config.yaml
encoder_kernel_size: 3
encoder_wave_strides: [5, 4, 4, 2]
latent_channels: 32
decoder_norm: "instancenorm"
decoder_activation: "snake"
decoder_block: "plain"
residual_init: "none"
optimizer: "muon"
lr: 0.0054
lr_schedule: "cosine"
weight_decay: 0.04
adamw_weight_decay_other_params: 0
Rows from block 8 of the decoder, named by matrix and row number. Each number is 50 + 15 x the weight over its row's rms, rounded and kept within 0 to 99. All counts start at 0. After the name is the row's rms in percent of the matrix's.
# conv: width-7 conv (decoder.decb.3.0.conv.weight, 48x48x7), inputs 24-47, a 7 kernel for each
conv.13 112:84 42 41 24 54 49 44 39 31 57 52 55 38 74 26 97 40 15 60 80 37 60 63 58 71 37 33 45 71 26 42 49 47 56 59 56 56 47 32 57 78 40 62 45 41 60 51 24 39 45 63 64 52 74 65 51 50 45 32 30 71 36 49 31 27 55 52 48 80 69 25 49 50 56 38 36 38 75 53 53 63 82 32 54 56 37 50 33 48 74 65 56 66 55 53 54 11 17 44 63 38 31 83 62 24 41 21 45 33 76 52 62 26 40 30 49 22 21 41 32 60 30 34 59 58 50 68 25 48 45 60 47 64 68 84 69 58 58 48 41 61 47 52 59 57 37 77 40 44 42 60 63 81 60 32 49 48 22 66 86 64 40 65 44 58 59 59 72
conv.14 104:53 55 52 40 38 79 81 60 57 65 54 64 65 48 85 61 39 36 47 59 53 21 52 51 54 44 51 55 95 65 26 52 70 60 49 64 47 67 78 43 38 39 17 36 51 47 37 38 39 59 49 66 84 52 41 37 25 52 81 77 45 36 49 61 52 29 27 47 41 54 44 43 40 55 45 42 42 55 41 49 23 37 40 54 72 54 34 43 55 39 53 48 40 58 69 50 52 44 65 48 62 57 66 72 58 61 32 57 50 57 58 49 42 35 33 48 47 39 47 29 31 39 53 34 46 47 40 19 60 79 32 30 53 46 33 48 48 45 47 34 33 59 67 39 46 40 49 61 68 70 57 60 76 73 43 42 50 37 49 56 57 48 45 42 74 78 63 56
conv.15 097:55 64 42 33 56 69 71 46 59 65 76 55 62 45 60 62 55 58 45 56 40 58 58 60 38 23 36 62 79 57 43 52 36 43 62 59 38 41 48 60 52 35 48 60 63 70 39 35 42 55 40 61 55 45 51 20 41 63 55 45 83 72 47 42 36 25 77 63 54 37 59 67 58 70 61 59 50 36 59 64 37 37 19 05 63 67 56 48 26 41 37 32 54 50 72 69 57 42 74 57 45 54 64 63 47 38 37 40 27 81 73 40 50 73 51 31 28 28 55 57 41 56 20 54 58 58 50 37 76 62 60 64 41 35 55 59 50 60 66 52 56 58 58 53 53 51 73 26 06 43 72 77 71 77 59 46 44 45 42 38 44 58 44 34 29 38 48 62
conv.16 112:56 75 69 65 33 58 53 81 67 56 56 58 45 22 62 50 37 82 18 41 60 36 39 49 75 47 51 73 53 68 34 45 52 47 24 54 30 55 64 47 53 61 43 28 79 59 52 46 52 65 43 31 53 40 46 48 66 47 67 51 41 67 67 42 79 38 31 32 59 56 58 45 45 42 37 50 48 51 42 67 33 65 46 47 46 70 48 47 44 41 63 47 23 21 51 30 51 58 56 38 60 51 32 72 21 62 53 54 31 58 62 58 53 65 46 36 49 39 44 42 52 75 76 44 54 34 66 38 56 38 60 56 67 42 68 62 58 68 89 69 47 30 75 47 85 26 23 59 61 58 85 48 51 50 56 30 61 62 25 40 50 64 59 71 41 63 74 43
conv.17 093:59 45 58 31 52 54 65 33 23 45 68 66 67 46 52 62 63 68 56 54 55 58 59 61 34 38 58 54 55 35 44 55 52 64 77 36 64 45 56 47 55 52 43 53 39 56 57 41 57 81 83 50 24 16 40 58 66 59 56 42 67 64 44 60 54 64 68 54 51 36 49 63 76 78 56 58 40 63 22 43 41 23 47 60 37 35 46 39 46 40 42 53 71 94 68 70 52 41 57 53 41 39 62 53 47 52 50 51 38 39 37 29 37 28 25 45 48 60 51 56 81 58 43 56 37 50 52 41 57 73 61 59 26 68 60 45 44 38 46 42 25 53 50 64 61 46 49 70 60 53 40 40 47 58 12 33 40 50 68 69 57 39 49 40 62 65 71 57
conv.18 095:23 44 51 60 60 53 52 29 43 34 35 40 30 26 37 46 51 59 46 49 52 66 75 61 60 67 74 71 36 52 63 68 54 36 26 60 32 44 45 55 59 63 60 46 57 49 54 43 45 50 29 43 50 51 62 38 54 53 42 41 47 45 34 65 49 38 49 57 57 66 71 66 38 39 35 38 39 31 47 57 54 72 69 68 51 53 54 62 46 30 32 84 68 49 38 28 41 52 42 49 47 42 31 35 46 32 40 55 63 55 65 51 57 57 61 65 61 66 65 46 47 48 41 23 29 34 85 60 58 62 61 62 61 32 46 50 45 53 63 75 64 30 13 13 49 67 52 79 49 62 73 75 56 32 18 27 56 66 68 73 56 78 62 58 37 31 49 53
conv.19 107:62 45 44 36 50 71 58 42 27 60 56 63 59 55 63 30 78 61 45 55 39 45 79 50 44 26 59 29 47 23 34 75 68 28 56 45 60 56 47 39 54 55 46 79 39 51 45 62 62 54 39 67 52 49 56 66 33 57 60 49 64 87 68 62 44 34 61 73 55 64 44 49 52 49 33 42 44 43 52 53 43 68 42 64 58 34 46 72 59 38 44 46 78 83 54 20 52 53 33 26 39 35 60 46 40 43 28 48 60 60 43 65 39 34 08 43 56 47 57 38 53 56 34 27 56 45 40 44 77 68 46 59 68 66 36 54 61 47 47 50 10 67 31 19 47 36 59 60 66 50 66 75 75 68 41 46 50 31 40 38 21 57 69 65 60 70 42 56
conv.20 087:75 66 52 64 64 66 75 57 55 65 77 84 86 91 54 47 50 55 57 49 62 50 55 53 28 38 43 37 52 51 38 36 35 43 55 39 39 42 29 35 42 23 36 36 29 25 37 35 15 72 51 58 37 47 52 48 49 48 43 47 66 85 88 50 33 42 43 29 28 24 70 65 76 70 52 46 46 53 55 48 90 50 39 44 40 38 49 71 66 65 62 41 49 52 40 53 52 27 72 45 49 41 42 42 38 42 69 55 62 41 46 48 62 40 58 46 39 40 55 29 49 47 56 66 56 52 34 54 42 40 53 61 45 62 58 48 48 49 59 84 00 28 42 52 58 60 53 46 44 35 42 38 40 40 63 66 56 61 64 61 68 50 43 58 47 55 46 45
conv.21 089:33 33 47 59 38 36 60 50 47 66 71 90 87 94 35 54 41 59 62 45 32 26 41 41 60 58 43 42 62 67 49 63 70 69 65 46 37 32 56 65 67 55 52 45 52 63 65 44 21 44 64 39 38 50 56 77 52 45 51 58 60 61 60 61 61 55 38 45 59 68 54 43 42 43 56 69 81 73 58 50 40 45 38 30 87 87 77 56 42 16 06 33 29 45 61 54 55 50 44 50 47 73 69 66 57 49 28 21 21 27 53 73 53 47 43 38 47 48 44 80 87 71 74 41 20 28 44 27 44 58 59 53 48 33 27 43 57 61 73 54 59 58 70 54 43 45 35 50 58 39 24 30 32 24 60 65 55 65 61 49 42 66 61 49 34 20 37 43
conv.22 107:60 53 51 56 46 35 69 55 62 36 47 58 52 46 41 41 56 60 92 46 40 44 49 45 69 45 38 56 44 43 43 44 65 51 46 35 34 52 51 51 36 11 40 38 44 51 39 50 44 69 83 70 55 74 61 34 51 25 28 55 36 40 52 36 39 59 29 57 71 56 42 29 54 55 39 28 16 43 48 29 39 54 47 60 46 38 52 56 81 59 27 27 59 60 80 28 20 52 33 67 32 58 47 23 29 64 63 31 61 44 64 75 58 33 42 24 27 58 47 50 36 47 72 26 24 32 30 49 41 55 54 48 33 52 48 35 46 61 61 74 49 53 64 51 33 48 60 44 48 27 32 63 61 77 43 38 45 48 65 49 29 48 26 46 44 25 41 44
conv.23 097:44 38 66 39 45 14 53 46 39 26 19 25 70 43 43 33 45 83 49 57 33 61 42 30 48 68 60 35 59 38 64 36 61 54 49 41 44 72 68 33 46 47 50 53 73 39 52 56 40 52 60 43 61 28 53 55 54 45 68 40 46 24 56 66 67 36 68 33 55 80 72 39 34 51 55 23 34 42 45 54 28 80 44 65 49 38 55 57 64 51 63 50 46 63 46 54 58 49 33 32 69 47 17 30 51 47 56 61 41 61 26 62 41 19 27 34 30 46 20 41 24 55 57 42 43 46 48 23 80 12 53 67 40 58 74 74 53 62 63 44 56 80 34 46 28 40 51 60 58 61 65 45 61 58 32 56 40 57 47 61 48 59 48 63 99 49 74 82
conv.24 091:36 53 30 49 47 46 39 87 65 64 46 36 45 51 63 44 40 28 53 66 49 32 46 56 70 58 52 80 47 58 48 69 67 73 62 54 43 41 32 38 39 33 53 63 53 39 39 48 49 40 31 49 41 49 69 58 48 70 38 18 27 14 24 71 38 37 46 53 54 58 34 46 42 52 71 72 92 65 71 33 50 56 43 34 72 40 36 23 29 65 37 35 70 85 74 65 47 62 68 56 41 42 62 55 47 31 47 33 43 51 38 18 38 34 34 42 42 36 55 57 53 48 54 50 58 67 33 52 57 32 45 62 44 33 46 50 40 75 59 47 68 56 78 73 49 42 63 90 82 75 56 18 40 45 83 45 40 56 72 95 78 32 34 43 46 52 56 60
conv.25 096:49 40 34 49 51 23 43 46 43 79 64 58 55 41 60 70 76 59 39 65 44 51 53 48 37 67 61 53 51 50 72 61 47 55 76 84 55 51 36 42 67 66 43 51 53 29 77 87 72 72 35 62 26 20 69 49 65 49 24 48 81 37 58 59 54 74 68 41 56 72 35 53 41 46 58 45 75 44 66 45 33 67 43 92 58 82 65 47 49 25 56 52 56 52 48 59 46 61 57 43 58 30 46 65 52 57 41 30 46 45 35 58 28 15 39 47 39 49 39 55 50 25 55 54 35 55 47 59 48 23 82 41 62 35 56 60 53 66 63 40 77 50 57 79 57 36 31 73 66 75 87 55 76 53 60 77 77 56 72 67 49 78 53 61 69 48 69 50
conv.26 101:31 45 62 42 55 57 67 43 37 40 34 39 33 43 56 45 33 49 47 78 79 70 57 56 51 43 53 43 35 19 69 52 60 57 42 41 25 43 29 47 54 50 48 47 56 35 60 52 47 53 31 52 78 67 70 64 37 33 32 29 32 35 39 44 29 47 84 55 70 68 08 00 22 30 41 63 47 61 68 68 46 49 30 47 78 52 49 51 50 66 73 76 64 70 56 61 59 46 35 30 69 58 60 54 50 29 57 49 30 63 43 61 22 32 32 57 57 65 66 51 54 50 37 69 68 61 50 28 62 06 52 33 14 21 41 42 39 55 51 38 39 58 42 52 48 31 49 66 49 62 55 38 51 45 57 28 31 55 50 63 72 52 55 56 55 63 66 45
conv.27 102:43 53 57 71 68 76 60 51 74 65 73 69 79 56 37 45 69 74 58 57 55 45 48 35 41 37 43 56 37 58 68 78 58 67 62 34 47 54 49 34 53 83 63 38 47 47 35 61 66 47 70 35 55 54 41 42 25 45 66 37 41 62 50 30 35 47 48 52 42 72 57 52 50 36 52 39 39 50 43 57 37 54 78 29 26 27 65 61 48 61 40 66 71 56 32 47 29 34 27 30 54 73 23 47 76 51 52 47 45 65 80 42 46 50 60 49 51 26 43 36 31 36 41 42 45 49 30 36 60 42 31 60 32 58 49 73 66 56 66 47 62 69 41 22 58 72 82 65 58 42 67 80 67 78 46 35 54 50 29 31 54 49 47 27 47 37 27 50
conv.28 095:44 54 62 42 64 44 38 70 75 43 63 45 46 57 61 58 24 67 52 66 71 47 39 45 54 59 72 49 57 45 56 67 75 55 37 44 54 49 56 45 44 59 43 29 55 53 18 56 62 52 75 36 77 33 39 53 61 54 74 44 63 68 52 56 69 33 43 65 27 49 46 44 35 42 56 77 38 52 35 70 14 48 71 57 74 56 62 37 47 56 39 51 29 40 68 50 45 60 55 62 56 83 46 26 45 41 30 56 31 60 35 37 43 36 28 43 39 33 50 43 45 64 52 69 62 41 62 36 52 56 38 71 36 55 35 48 60 45 62 79 49 60 37 34 50 29 34 32 61 51 59 58 34 62 38 44 51 62 71 71 79 57 55 37 79 72 52 52
conv.29 100:58 30 44 41 68 61 46 20 44 34 39 47 25 39 50 63 52 65 47 44 71 73 64 66 45 36 45 55 43 48 59 51 67 74 40 44 69 62 35 28 20 54 67 43 36 35 23 65 60 47 69 58 56 70 40 81 28 24 53 45 43 43 56 36 57 52 43 48 28 22 62 55 60 45 34 41 38 98 68 54 38 41 45 38 64 55 49 33 40 53 56 81 92 78 62 35 28 59 36 45 32 47 46 49 82 52 43 46 38 70 39 38 24 32 26 42 45 66 49 52 29 46 32 46 70 64 26 32 29 34 56 43 55 64 46 54 54 50 53 51 57 61 49 61 59 57 70 34 57 52 66 73 65 59 39 56 41 50 39 49 71 40 44 42 58 70 62 51
conv.30 104:55 57 58 64 48 42 37 62 56 55 46 33 38 18 32 68 87 62 47 58 56 61 57 49 42 43 46 33 65 82 61 57 57 56 75 74 54 38 51 71 61 58 44 49 38 48 78 55 47 57 42 52 36 47 56 61 45 46 47 55 62 46 31 56 70 67 63 56 37 44 58 60 46 55 66 66 79 37 44 39 66 40 37 56 38 42 34 42 36 24 45 57 59 32 21 50 68 70 51 45 39 35 35 47 57 57 45 67 65 31 26 24 21 28 48 53 69 65 42 85 55 49 28 40 46 42 71 62 59 70 59 17 50 50 38 46 46 42 40 44 52 62 52 55 50 53 33 91 60 49 29 24 26 40 47 54 55 44 58 43 48 42 46 59 36 44 45 40
conv.31 094:67 65 44 60 46 31 44 28 50 42 44 42 44 55 75 56 54 28 53 53 43 52 39 64 64 46 43 47 53 55 55 39 60 61 52 42 46 35 48 62 77 58 45 49 63 74 50 39 48 48 41 13 30 48 51 48 48 47 35 39 53 52 60 55 40 44 35 58 67 55 42 50 51 48 43 54 51 40 37 22 62 59 71 58 65 50 41 38 56 74 54 08 31 35 36 49 56 57 59 67 54 53 58 47 35 49 55 46 75 69 59 44 70 50 58 41 40 41 39 66 45 42 33 31 47 53 28 61 47 83 79 78 37 86 79 79 57 33 14 14 62 48 43 52 29 39 60 60 32 36 27 46 50 53 39 44 43 41 54 50 35 57 48 47 41 54 47 58
conv.32 093:70 54 57 66 66 66 63 86 76 63 55 57 47 56 58 36 37 37 33 52 62 58 59 39 34 44 28 25 60 59 65 57 52 48 58 26 31 33 48 51 62 45 38 34 34 25 28 45 42 68 49 40 29 42 56 29 60 62 58 47 49 56 42 21 27 47 47 45 50 57 58 66 81 70 80 64 30 18 39 51 58 70 65 65 44 34 42 43 48 66 65 53 62 69 68 52 39 15 75 64 62 55 48 50 39 17 54 63 76 61 44 39 58 46 53 50 41 45 52 60 62 53 59 58 54 50 59 71 51 24 40 56 50 72 79 79 59 33 34 31 52 48 27 38 53 54 73 46 43 36 49 52 46 60 68 64 64 50 50 53 67 56 53 60 48 37 35 48